config.yaml
arch: "conformer"
qk_norm: true
expert_mlp_ratio: 0.25
positions: "learned"
momentum: 0.95
nesterov: true
warmup_steps: 610
weight_decay: 0.02
Rows from block 2 of a small multi-label audio tagger, named by matrix and row number. Rows with one number within an expert belong to one neuron, the router's apart. Each number is 500 + 50 x the weight over its row's rms, rounded and kept within 0 to 999. All counts start at 0. Numbers have three digits each.
Before each expert's rows are labels from the 100 clips, of 14976, where the router gives the expert most weight on average: "responds to" is what is common among them. Only what is clearly more common there than usual is listed. The data: two synthetic voices taking turns or overlapping, over music, noise or silence.
# router: slot weights (model.blocks.2.mlp.router.weight, 8x384, trained with AdamW), inputs 110-164
# up: expert up (model.blocks.2.mlp.up, 4x96x384), inputs 110-164
# down: expert down (model.blocks.2.mlp.down, 4x384x96, transposed), outputs 110-164

# expert 2
responds to: background: everyday noise; quiet level; muffled (low-pass)
router.4:517508543463504517413397467500477522505519471460524561524503494452507523452542443518513429475429468542472488487416449521554475533536538460434509500471504533418540454
router.5:515534540563495500512570535512478497494452519550576461506571572511496504421507500454429495522507534521542481471453552527477499498521393541515476507559563514523432395
up.0:519438459458582457544534535463469563479531465408455509535486441541471507575617522482420487467511439521532520589616507407479506533466551452469502478568506513541538474
down.0:516566554599547480486467505493543552457463469424565522432359435417590556412518448512431457518381516412529477396529539580497455541445512465428492503455567518482482481
up.1:484454488531516493516501550418432494581477455483537422446484473550440543596491537592486612498480428371546495470504432510523432476427454499522439572574571497563557634
down.1:453509579559447453530503440508508482486543569518511494577513444564547534455479454507484451487437525490409427544523534561358451581564481532495429571457480435462472450
up.2:525510522587557498556424459543527501477540542452473477471418437508471541594479512561594578519447474561411589447428554538550474461533508501478557492617525419532463438
down.2:474509590559547553502634490457464590547499541419481418566478484462544405466456454440513559457513465466498406434517545567523567522557522569589476525532423441480503498
up.3:559545540458559478573516360407530494515670478582453555468473403492500499479528484515517440479399531492508512461513444490607502506478509478565476557458439496473474597
down.3:491403527533497577480481550438516572507517451553485472487525419560442485542400568401541522565516563542453458484475545547397535562556497475510457497498460510520409439
up.4:551485451531549455531486467472487521459632530533457499477456468516459433603503490482596441487486487452467466476425440408502427446501482442454420575495480458465609579
down.4:474404360548485499456551493483544480514506507520476526496561514452483554433463444522519445513524496553413383459523551606449507492559429484397527514529454486460509457
up.5:502485555453522464479395474490489417538484573517534550553526556486514568520584498567509427429429589473500472459587488483446374556466476443453437583478550517544550435
down.5:498506517541466434608461546475544508499481551494499436589529493509469565507424502522498532532386563498464469601557509563528480515577526539409467508587486448532521528
up.6:571496470509521522440405494471516518491533456503517555491530545534446526539443486455410442543442510417472434480541430492599463541594546479560580503489567480500613528
down.6:476596521559492560548456426499416499464476525576547496458496570487423585385575560621470441416531604453558513558464511549476536446546496467537524452535452562513498494
up.7:528493527488454543446515553506544490444631449516505481480577419449420544578444448472623451455462526517493443468593521508486559500467483498593556555495505539491449620
down.7:412501433435543477554514519621562579505427477443527475534443527466536450544506483517508472443497407464573555521530442536457434507521586455433442523376504597406571498
up.8:513473510391475471441513518451590505452486509436494483425538451492479535614510511521538443442506541534424590545530471464482457533544571425532522475486505521521544513
down.8:394502537510510548487521473559472499481535501579545457512598586483471539455438447461388476488545469479422454510505513474419473477479495411510538544480443444480439435
up.9:491443515591530490474412483600518503488565474531481458556428418519414459567526516510505524470486501513460537532469490447464502539435514471478555459528481512580517558
down.9:510530542486578509409454491526443537479445470578466491474546550552532624419485499622559367526484515555416504497546467468541462471556463539472456509401555483529546545
up.10:462473455488491382516542593517578573403628654473485474520607450523593494545488445581633548442545578474468545519531503459502414513501562515538473485468469605537498551
down.10:467444550380505496515456513533543553544477550462575422485486547474545508537545456551547507459526504499486516480487474477524537438545514536418563515435570469467478491
up.11:477418491527497571471497413492502516539563523534508435476465403514530421487503527562541471475429492523486487511474544468482525458450511475490490496492473492514552498
down.11:439424513565471478478589507405447499536486486485480515458495500486518473405555536447479632465432602487490506460464490410469463460434429557589524420514569468461460475
up.12:546481568564463549468474439554446518528566550484418456479479340517499485525445519514474427509463465504474420502453410534584457467427549518448472546517425378481481596
down.12:531444594448547466564475424513552459485519417439563498579435457553536507488498536527420499537470507506443473638508423526530427551408493537488552516469479434540469538
up.13:406497530522581450482511482528556476563448489450479541453458486481525443565465494472549479409478485600562522558474566453489560468528492515537556501488448561573505566
down.13:554445410436454527499546538538465431543521474516552464494507529554571494513509492498503501463556431511573547445544434542520414442463510502552502436476441511588447500
up.14:471535587521484482539354508589510523500581507455462525463522473513523493523586599498457496482423424499570589503499507530486502514580580555550536419568648505517481519
down.14:475470457498473416403497559507536550517529567520524572507523549509554375481427468524518464496455429478515569547383401471471467533382431560468508525543492465464464452
up.15:470525553555569547533488494522528496579534531527497452584430455520429459475589497565595485410356503472492584524473581447492464544478591459532469574467465541524522524
down.15:432424460543425510523496466540548510550482444395473404514511574381617536547454424436443545560569498503453513420426481462465486456497566412466522481440497486450560440
up.16:531418471441508540518514458483606467540559467560535551461436368497492541462515446468591462427445452480477511536519523469446583481448421466530466501522581516544553543
down.16:473447462479432483406452474520541493557543488422588573417462442433485545475537478440500497608534394529501534508551471536458462537409535570385448559599533545469530491
up.17:486420577503523549429476484581459453481513511452455496456453445469439497535547485518517512424486557412523496424552574553578402498487469419568641606404571438556555414
down.17:521502476552516463566496442544532556396425525410514430539522560498514524535409517527505516445562485437543588483488381504475498470539500507478511460404540481437428441
up.18:440391553420542453499437549599476447472581500480459431510573466566440469622526501527635526424479475512559487552561531460575503481519523417502510441506502415534581400
down.18:449468560577493595415547380471484453572500490552376463591558464497638495545484428509479505508565493510557496408475510455539391443568521508518515513456528397478574556
up.19:482449512514406429516558495485539481428546540449450553509425438496555511574497481445570543447559473544495561563580535496512498535515536473448507532470471496508510522
down.19:528433491563491499495498504500538499566449513532528516514555436517390436506531556477466556390535448510477478503539466463440530597476478417492472462494506509514583497
up.20:541542534483546458468456520537576548577457565538545465476465513485446495513573461529494612424465549512571572574559439425562476469432598509502522521526535498501473449
down.20:500543548512483450477520487421419439513516562536559529537407593562498517531589450510512519454428542461589639485439544499532410417496532514528536527480448551496457455
up.21:493381535472578410498478462547573521550577535476524527558540501468468454564495434469622489393504505512476489474520489503546402522432562477549491484454572490529563514
down.21:510501364542518502562448518475569485593499594513593490542566529535502381484488537556457551427504497525503504558409468526469543511397555527393461477476481537462483561
up.22:589479566431529427387534528475517451491579543526480433500589417508399422484537470549654515491456492537533572489447539504514464592485533501539468440470449493511485462
down.22:588531501554492470427522574425480474481437537554575496527593476507446493469521507450480527584489571340542454466533408535415518488465472502530466549480524511495574509
up.23:404438516498488480583527462462589534556520448500424466510496405471469490482592483500521542411460426562482500534578516407488472491507526528501640536458439521508515596
down.23:490445487474530466521492496524488520518506467459532491538466494547476516499473478536547529492476449401499529477468448443563485468482468584539579552546521528570500505
up.24:481430503478499491516426514463607572546503436474485540487436442481416500598576447523588618535479564486453508463463462483511528513422458438563547490494507444541466553
down.24:579549489463530474526564526561387434506436654419579493542458565476575498478455495547440495481546425426596576418503483439506485453457558516532544480494488489467519574
up.25:417516561448531493520542455590440551579578474434416497447460435535546474525533483534472512583527479494418499527582606486458504603426539510508427467510454478585576524
down.25:468473472619406413482392432551498419632502481490564481591381524448523486497555469349468527552458557480491528487464412502480502359541475451472505491556475521475557461
up.26:498440560516516514485516458509543407437505546499518495529467445492567552514560546488575578499488443498494548525498604480544535621470478435447495381552540534542520472
down.26:413498487493496424506480507442508399520432478436581543484360594546545484471472460460589501579521495506514548437520509503409472558515492574521441501490439583588474537
up.27:456535565470461451531542527482533474469546373528453503462349535531480531508539520463510537468560495545464531503508528440498429533438532404556521581426416453449533517
down.27:538547590594459493443506506537574559478502516552477478468579584477507489524475549525505575538444485475470469518513513463518590364501493483503452464514536561530428475
up.28:475420484450493489516539558462566481553530534496562461440544489469439594589514503569657551426443445473484473503457562465494427455361511502513518474541449480415444544
down.28:548485441575582527498420452511488505498561544480564523440548418528471497483485541499540460529462493488497514576396488371564544448453510508611549503557475505495510474
up.29:536511479452439517534521558527631475463480551506493484441448542545533426526571538421654541528472508553561586513527560484559449523449456485481506484503422525500530485
down.29:536488479576453552553583507511613426506414528496485516567483573567512561483531533519463515491550459543482476509486493474489433453526479478532541509419534457517490488
up.30:487536475524557498467526537531486470526497478504497493408393409493448453511599464564455516475424498516465573502565553502475527482486537440536440575414577517481461509
down.30:494536468465584534464540515498478541518512595420552451447623520484545508526475601479545453403549463500506578468623426426492537635487533432470434531488561555494547461
up.31:463466484517487504476501506583525445521499498504466438474475496440469538565515531592528495608510433576498487435577569386614413520493460484581472513556550517494548474
down.31:534427556504555472497486550490489440500524412464521414492444620415445440452529559529499563474456423440521551521575488477531526482502572525450470469506523506559477493
up.32:467552526438600529554500547512432544458504506357525441410551457532429539529466417545501569557568492439511574448459459441559499473516550500495450538478560533550580521
down.32:523440480493447515433503569515580509508419491458483505509454536512501508490513404468462527491534420533589493473374496398494491498448513509432530502468455467459512468
up.33:494478540517474519500394461403565420482555490482520512455405455532514461502541427452514515398453423388496464441467477391528488519436485432563534539386475504497510485
down.33:528458522554545473538417469551537414562582534429469504513506537577497507409580581441550472461488473554561526427602477549468451565656470560533471494507458495598523500
up.34:503485503565447495445408498456541534514603548539504402422535443405524531527518513528602524426477517467464526468523476390519433504427472452589547488612520393542461551
down.34:567399494510407522528552484489489515531498590521564484569463538556532445573454466415452488571555537571432452482507490612495494454443520585500509570563421454523497562

# expert 1
responds to: music; second voice: none
router.2:514423491427525446505531547571548549531509565461537503527560523468430444603450556509598489519549442468557491485570531410529525493542504404434445465538574539500517497
router.3:496546492479457404463561426491432562517430469447511521465504479510473547583434414499495412590539457454485490518565433544591515500573577514530472527516574399533573558
up.0:567478562476475500467433433583565457541583505430439526532407395463474429576601536470428467388442486535530460492509494484563472485511526408558573552506454517492493539
down.0:535486534510533547605517493502558560477474436496496523556446499456453451431535474605431478512504524453429537609527503476546512454480548415513461533441534465527585588
up.1:433445469557531512433439492506519519551550468519521509462541493490404503600508505462613505516608505554481509534560572464536506582479608453520455480481469479499581448
down.1:518510534453427487504525548514494550468510500524475408492526486592552424457357541472485435495528558574608472494461429440475475532550415596479482530536532464548503532
up.2:462379493519535393459491458485516458651511570497509524553531505527546522499517485544474498475502467466547553463522595493492491568525511435472478488511442511540528452
down.2:478501562542498594440498489440493452478485564528459486467446456524442503506575546434473513446468416573539514482554486443453486622476430488482415424502421512531483487
up.3:456427617513512597437420498476504472521573422427504504441506479471445478536530486455435522563488450536407609613538642435473464516531548513498514518484510428458525441
down.3:481527459472575408567525497456470442491440535486472544550464504543485497594600586507451572510459540523494600617546488467480479433478536536487510494402478489507561464
up.4:431499445480454609521580427459581507578538473443449507472518503523483450529525474496490430421511496560573520503508535460465561552489560509532534425482442531398488475
down.4:486441447464463464534552487493555421546472507530525563459539550489466493553485482493507584497516532507465478448519482582565581387552525548552473554519422491538455467
up.5:492494500477518461409536486483508575566488540421438481542483422416471546557566534472537470462479524519493487580506495416519488520492555465413479464458483527480565607
down.5:609490513538477524533404483512590541538537482456470408564509506516553424480425389538500457499497549440505435454447577521523434556537519519507463492443480461562509521
up.6:470573434529482436470440492446562509473521434444493471448427444429407447528547453510530487523512510509526668452502537459460448476450549403544500496578459498512530504
down.6:478476532459533482531482461475503443472499476482507512609524586584551447438531514495527508511462626462425501477502533574421413495454405571541505493473385554473553526
up.7:474544449391554436497512506457491561426553529504548477533400402516483507573475449508593516492451401606513548566470430402585436475546532505566586507495597496523513485
down.7:522502450536542439503539528433513424529495474458495501579551471499425568488478555469412544493453497457524552497477604506604557461423447553480486495448447455462544542
up.8:500453580468457395505493431542512435495503496501482500490461544517434446476487456464469481510461524527444487467513497369515388455462547425550484502444531379496560603
down.8:533563581471548572561485451534421459591518381480495456546474458412421416444549522483509498472498455486521576557476516435427519577518545505521603412500557494491498431
up.9:490482474538380469528573514436430427463555549529467467436531397412621488412483564454542602511499482541556524568448602468419491480400546530502479432439508566503546561
down.9:494449481453407586439396564575518502478517590424462511453501452426632496508484511443568567495450495445638549497524521494433500455517589521501485421439526583511497489
up.10:421539556503591483489479469542375540459522491396581441496509513574492552640519471551542518390473552503492535545521445505557440561501628492491556440459557514457493455
down.10:556523540552427490434475438485470531495590495471529484507542506547630558501474547576530434516546437417523354546474427429540531515490459504465513522515514504472489568
up.11:520560551572544530512395522499503508535577461490487451477470418536491488537574469465630505562458474439525484574460460501580446445515533496451481480558476527493452486
down.11:485598589418547571523557588580507377520454438536500423456503483558526491487467560486490509536485502493550489556492520473457492477547514464521454481526507545591434463
up.12:487515548449521494494477412547449467533527509495423560397545442538472388533600502497580478457444530542543499558494514485585539463419560433464457430463509522429588531
down.12:490518478452496477563521492506482515577508428630492465551527467528566477511438587471451471449497410508479424488488549554520462489519388553329505463420521512529486611
up.13:475408537433591508496455460593525418475514491470505458425533471448464520483598483589502404538421515440558532533537525498557433466548507456542513566420568511472656530
down.13:467458432522458564488449533534427459475384570436458494509458503470564508552505478560467512526635440556564560526534450485529508418486515457581422477461475556545569451
up.14:536547532460490534525501549421586568509533494539466517426458388507469451437543608531609460418398559499511534481486452381498475596443448461515498487540462491523540522
down.14:504639467490483510547472486565448493464475506467454456501379503577535514462546546503398530527448539502619458502590468547407478435557469532458453463442582603536488478
up.15:517498413490485466468442597485497597600530527517498594474534477458525439571494438411483400368490513528503621525485488439509476446458531431601538563454558365520517479
down.15:480405569481465567545540539407532405466519501539506573534514616509409519472568472527493530431469418647532566456446496458545444500483431455514559521459441491412505466
up.16:526611491542522549382416522569541516464534528556484501534476488475568429497395524502626430501506544536495479387592480398455523530549540557475486468523428563485411479
down.16:510580568527560501394502553482462531422429541514509468487493500497453558574464488533515495484565487538532516371487532514558489409467545420435428563586520442490505434
up.17:464487429543516556546540576487549517494434572446516534426496458473513574537576511484601459549432418548472625518564469410469478531517514365510529558567430423469476438
down.17:592445448536500470495504515564453528399505498581573536445526457490498481483481468462551481489540460516551482537502508603564452471447511578520495495493545509491504511
up.18:548506501549486532482438397496520543442514509533483538526479410543512570518496428463469514454483502487502583492488558451600512565493532503445524507544526450499594521
down.18:530433457504543531523541538477536444503511426474453475453475362534513506477573535515452475405474496567476437466455452507491587493512455545430588516506495563487524589
up.19:540416470518570498524567437512517533513567549520508500447547467530388516512509433549518476461509474576435534462580545408606462549560513513595411433477577479567474512
down.19:573515506508471530408425541536454484479626525541465477578589482456479452494550522461461418519406475405498427586502499502526506487540442536443565447577475480448452467
up.20:476549476503443438546474507535543526541480490528433515540513450409443449487519564587509504450358510497507549567613534421514584486507616537471417482485508466466437506
down.20:507531450521426476481447634558538522552554466471475573437571508440606430485591505507601437467450560481442501546534554448479555523460556539431471505542528537369517416
up.21:523527556495493459507387433527531501558525522371544514478480530539485441532534482495524481462502489479517529494415438502538422479449581520460546526500455484609505490
down.21:457568481451492377492559510366518501454495493578506491485480580559461531448504470486591444479544533488514475571600436462471502468555517498572495480472415578483447535
up.22:551526541487500480466501433486508448621490500459512512545506535469503461519549434488576550428552504562544420598587504474481513574404570441580495508485538525450604468
down.22:503526545518517518581461556440546653459562530515524421515525540536511502524540506552587522513535494486558448510434425536564444344447543615483565566491586459523426488
up.23:510413488576466565426425522556481520531624628521503465447504450431550499534508579478593477495497548555450600524482428409486604513441556479522518463468461469485563641
down.23:485507534468475481525579530465515474542536499552509416499522527426427447508544430506570447445550477490467450448404455491393568475444483450405484462478450508530504529
up.24:477462574538461550537513483537503476543431539400437546413515390407435510485513493498636472527559416543479576488528556481556598457473456399528401472479498558498492493
down.24:564557441481446565465491603495530515450460538535568519505497540561440534489503444525452511469523400465569461563478538516517578541552424499514472601516505544468373505
up.25:481496575458511474508457490441554470523544498561525501514472556517427464527633461480519572447462504505420543546553524425502457603500568470555546501512353558494640503
down.25:493514544492432486581543442479495384536446486527562466517492493460431517472554526468415505519529394530409502464522538531411568487447449508462558484522543480561463548
up.26:476525509500564464438496405540503458544481513425549573430488429525526545564499496542579522410426566575539562537598549472414561462530508497435512501471459555560492498
down.26:433640560530532572498511516545393455472505497508531480474475520521501447503538453466441576499509553494463576541554501414419505461444509527422454514465453573401568471
up.27:423456514520527525536542424507498440575594447491470489554502476444526471466447473449569508501470461581443394452472530516443453579486505439450470496529416583501450515
down.27:491479509500583537415543487512509478446494592450509606526404510471478566468530549514515420484514486490476488431470507398507569499545430472503540505507467488475457396
up.28:481545431555516475426486452523544543462495523543478543514427436521456481533433520506486495424488456461478546543589574412507473492472526530495508453478475457463549478
down.28:504455504503410425487444556545496554454474472511441576473551553561540487546549490496556569446509530502479509517546534532546542352465524532497572507434542595496507519
up.29:503491484528557509478470509508575599554547478488430557519585436482496444475583450480589527531465507544484562570470540446562567553519564469485494539492439485436560481
down.29:536510455557444480457483461524521505501539444540396529394521507528496422470559547556527516463461555502495481528479463505596567478478515538520488519576586595489520455
up.30:490502475498586536402461462605523429454511553441444637496435520454549518582455536448584519563521503472559411446599481503492435531615520528490497479476527558535450482
down.30:463524503524508511491433537490428526369475458520508393559522480531457528470559560451481482464495402548505626450555551504508503415591466467461520480535561512551673477
up.31:516486384548522582562426525550540405551532509535509507485539444512502434503507518485456512500530435533501564486448503430438549506460558526518485487506486547495424438
down.31:473496434526630504428428495577568529585432516546465525498520571486423496490490508520493370385534458458531465545438555556514525509516471506473491505488564494522480400
up.32:464450523527413453489477554559542497502554436445493531420511486505471440482537525508486474457502452525556583491517464495515569364479520583516491469487509493475569562
down.32:515577480526560361555532523517501531383579554437491457590534604513546500525482449591552409488427546498480488461473423554538545514451449481521536575498451489501408561
up.33:464509486496544499485467571530496460451525502509493441437463480592510508619582492553578531463546461479520552454550466427538563503443489470493532469440597545501437499
down.33:456443503462420541566507398470447483417432520512439561540553527437499605426523486472515506489564478591500429497549461474490512378406507537553520530500468560449486495
up.34:546423497528603520585482578527515485535508497496557602490526509550568449519577524450583517498473547528422563507454455533486436538513591438478490570362612517462551519
down.34:453475495485479393500482474491549419489444557507432523595592464497526522388554510570544550479502551486502558442522500517463510577460500507555521437492441535467479502

# expert 3
responds to: background: none; quiet level; second voice: none
router.6:531516554485461559531512447544501575424492496445567482458531474426560431541493571545590393504562408509535505508523474539434465505471458487579433526472564498515499439
router.7:490374537526572559531497479589472491570494477491465499377553488499597525508468442511523465577469488534526455424459391494495511360513468559525493534439539536534435482
up.0:528426520446499478512528561514614483480517503497537449469577450465439502509585492621564462497516389503515512587438589374518470500371469545476521584459414520527486493
down.0:510406450550451400471460520494531500574522509414510595620560479525494595523421387575477455510563524466503513585492480543468484537602496459557596501498448469426523554
up.1:555506496429508460442453493413524433543500468542497568517558529621494425596576465538497575446529518524501537493583457486548443462550546583505490504486507528450498619
down.1:430470543475471497450497563542511488502468446426471553547515484452506497491461439536435535478513412552473551517522563417510531471447501462523551502503530417531490449
up.2:503533444467520455512535472506514443553521534527532559576443463457466486591506461436504548417522525495444535517566539462553438499446621457547462593480514469497520500
down.2:491534519516473434479507469444556537535521504422463466509450457491439470526572516371508500490511627489458431502443503419523602562448525503534571508547488453515436505
up.3:474470505507551502558439456490488513579533556459469426460523487557452406500644476573605398485561511387603505489456410524531390555451522454474454433552450532518523551
down.3:502463630499520475528413375418493554540564497493475532482487524457598497487460534426548575471461571440446453494566553518525540497455518549452528559536486421619560583
up.4:440490569443539455531482490505527549461458513461496590454421458491343500547524546463540480541457385477486542512520472498477385509455591504517511467524592485561457514
down.4:536460519551597553619453525563584563539446550448513447514441503428437452350555500449580415470528450482482530477432462490539491568474512570500435492453503492462538487
up.5:442513463473558489518443480529553479536546428511577512534392504570525454533521477586465600424464484556530510521453391458547442461456564410498491415435530466444523600
down.5:493518606497535462437533587549593569502446434390467519429483561547580484491584460590468476591493482417536493541599505546555420519564493538446460403548634497587561486
up.6:568495432488486383438449516553527436481432458504546642520489523540461552531456462467448540440457522558535448544474536462444534458532580506387621512471521583562462581
down.6:500471391589411512569452444557528545479498466496476471477484439481581554505464528448526496490523467476479482576480456499525501479506618528475493534551529448517528496
up.7:523481603436484453462461524546560522474451478459517529510399422489478475555475517459521550546525513471601490524501529494461583527412632469438498533449582507478473474
down.7:546499518512488488546454519397488513557551408615454485460530523467489444491573479525485495539518507449473555522532446484551575523424490448540556507511446429523444545
up.8:419431453565418488540528495557599463459474570551632400401497489468477568573485509410473538556513445569503475528530551511455520532415597488512490488501487450487456454
down.8:499449451458506504543458452539512462472472455495549480546434483437575551488520410482449556488496558435512480455458480518561481423442543511500541541478548537536473498
up.9:496476433475580502455489386499519406510542485545558518464440476551523447542518409453620623447556511559552563450495453483499451471401541485478523546497490526483514463
down.9:523555517481549550495456491474526451497482477485459533485500483480602566507481393544500464472442504573488516567501565497537568485488438502544542510459543553433499448
up.10:503484479554540346525566508475523467544619544468534591501539482459606459487580531486427587622498586508519593575537578498394490493425509599480437525503506452471485556
down.10:574520582504532533493447506548468556486597488445505487554436426487527566525476433487501459486411531465476560425517480444540522399478446493594520522465473535467509463
up.11:456446484520499452450394480451465519527493529460472519527451500585507534588483530495513591431503523522508563551493536487589510508496626410482616520557528472536534543
down.11:481435570518516499490520463497457544529432523409475543491585550466530570461447493503496479565505407502472496467374446501487390508497467519450573532428564493482503501
up.12:491506507506483501431439542500546501548497508431451509475512459447539424603539414518624398481429525621418607575495447450503470535573626475472588461478491496411600526
down.12:590549486471621458466563459456487497540474585517470516503553491543438482446539486352529520506462542528451413505522443542503516573521383485507498508481457461597536525
up.13:419497439418442445497456446522495437460530546622544589500445488529471500481567515524648596405536508465491550474593432459533470582565526475540488523443487535455587524
down.13:483503396566421524475524520516549519567512580525526472426573509456490502527410509484594521476577489458534526396503488555394446533500450512451485437461494537536516543
up.14:550482480511460417498410457513499459491507473499577574550369480513498490592553432514509557449465430465483577531500512427469470487491501468504473501442475483473523523
down.14:505485485496474500482493516526479523468501455535497544525451473541474499466443491506416456629499474567518566508610472542540503478476514513495435586462490529487589584
up.15:528459418468553412424504419439512552501461445379493540562433456537554535553579445513671638413504471530420538534559543463536459466510425495581444414489500562519428606
down.15:511495533497545471512496492554455484483436474396536584563499572510552474474435486559431494479513449469504563549510540509561465444433490591448575461490516528503509496
up.16:460498484418612331477488473488553489487452614413468554519577534467557505611540409499568476453550518537490539493512525503441538404532467487490534526447489512485415510
down.16:441458421484440464497486549473480506437455541462509497490563553507611551450511442494443523526498540469520464536600529458464420482516474591437577490471535514498488581
up.17:569454518424404450608444522443563348439464501499453463489504432484554570431530553480482576532475526545538509499533597458429536460451554386482461579440382520515535546
down.17:517510541471443575548443459608472437583431509410469542539523485454535419436505545487435562602487488530587523529446547446487536493468647406490468390456534506517454536
up.18:485406472545519379480456512511504471499513587455512501524483478538557558461551511455582652410571483414538498545487484416448497519491573534617492567457495461581533505
down.18:562533546488536455361469610459520481439539512405450517504428511501528510553591491509567516576465481444482507450510481465586483471474526585550467565311485615513453548
up.19:455505569507530440417531584575559532441563507526558493521459527488385497627532531550594484525492445495487458484469506517411511527485504498599480463483505463530576523
down.19:564490489520545477467479508543476512552516493434475526529489535574467524394493545384589500469585522493458515470450440575481499549462518499566488493600505469455468453
up.20:535538559527530465467439529530504465437488511409425491578466514523574534544489497506528498458536435500548514417499516467547434544501538547473465509443535503506615521
down.20:459459494494550460470407575471396557464464503611483584544433621475476524560482439460511417521486531466444470515516485563475450472541543518456549472529464507579523621
up.21:461419446484522381592497465465475531482530494440461550536417504535478519619515462488560523426477486432508495562484509407555529563402508483490494536421553512431443583
down.21:428510434470478580550510505437494569507573511619585533569494538548455526443455592524441566512492488513570485548436486414394404551496464543498471383523484523535468587
up.22:515568472536484529532506491427453438538548499507449460509466378440501571553512586498421623460572484452588560409573566505422480504474502442506526555458426484582359513
down.22:566396505566495545483541491514535432638576548500527488536434426481552413412491498467571417491431538529414569559539455490457511554504544547382450476503501441469466569
up.23:510495489506526417507499468405531475530483527520527551521453475549452463402494544545504584511464542526542542561473544533400466635499515529437487500522485479487564479
down.23:502527519545510489460503465495501468524579517437403506538512391466460483573409499417622514497467574487428456605521575530513540551422526552543472484547430510509444540
up.24:556509457466474446469541588445460474542519525460469562421440539568493420473457605470484472556442478541532537449599547436448481553567581449484500510550506518509478521
down.24:522445455478539421620538468491443481516447529541548473535513533465509496416500457414519457456552520497556541403475553545445490535474475487390502463469492506529418541
up.25:501465537414477433571463519465559530558577511501470468537537457471466504519571537511616532506432526470453567520557551439448536579440488440494520477511433456437520529
down.25:485570501409506564485543554525517570500542514462443497437560493375541486596461579435541470588457537510559459461523500509483530572429560436486419455527563511579509466
up.26:511481464495573396465469481495565512467464604423494496450447417472518530629550461495587504393562447450468492468535512441533482472499594443505501502468526491553496574
down.26:518517514490414428589474523492437566489548595437508521603535445461470405573529562474528578482444480495497478542532516467448453586514470472478531476528446527584574484
up.27:428490501473533500500470548510548564561477486395478536474511468489509494461450418568595566428444459488533479553524480422532488527517553512471506571557591408449505447
down.27:461467487475437599536413489559539430477509421590504435609511507522463527468560462455511420491524437414452507463573503544533449527462533468473474487375420465504475531
up.28:524526491509510460431483488588520483410473523494477450495571439485425582450472515519580488419436491555538472457452488553464523496576577480545552538552483442486543475
down.28:579445425538545581567533458449555542483449429510447486493429473472489457476512460484484450546551597507512549542404518515554461476455494422447426516526455506526543463
up.29:579477452484494501490451474471528500490555602463495559450469487543442552521540420436548536473516478497476435551434505484552515530523544406568497463501402436511463533
down.29:478477490445518399541507500400534495470433483461534534466455486479442483517477431519508524527609498442416523551459559511407490522460528575452524554509535441551535515
up.30:506427502495573425421473504499497495472557510584478577461523546495480474548521501505608448526489432474509599511609520333585425485479496527509491478434484577424506515
down.30:474483495513447561487527539440451490551537433413438582518467539462483590487419517366462508551527465481491365517460495561535494485507471497505498516551389357553468513
up.31:554557554419444450518482517542509457523457538398511538479551449463506493550549519527577495453516477477425514523472610452545464539436571496441535438391454462588533574
down.31:474594608520551497544570444484593458499471452506458406524547550461489440529499566456531469430481473407496456486525459548571496606626524519537469517486529563502456488
up.32:518543533534453360364425470435480452458531530424565506576422511513418450545609463554526471465531487495481538554522515547532405571519545520462576511475418486515559494
down.32:549511499488498524461486460424527503420464482501458453544521509506463449461571425500497412430406543475532419525399501542481525507537481435576508488574448519392464326
up.33:450503484529425392556436530467478532439558547442520511457519337528526519516513484510578462470459480453534669526577516494491482501402570508488512527481521497504515565
down.33:444578541436446591472429468389549485499424493496445583461448443532468518531514482475455561447543559576400457558539542565530567556538512498500466540562493427501507457
up.34:461478549535442487511530539514493544537553496401445425456481467496563517560524524494668482469476514563430514473505524477508583485450474440427553488531487510558468401
down.34:583512490525509639591508524602586528477495420428476413390415478441438502576391520589509494537519449407521466508487432562500436376453572380579477489485508526564521507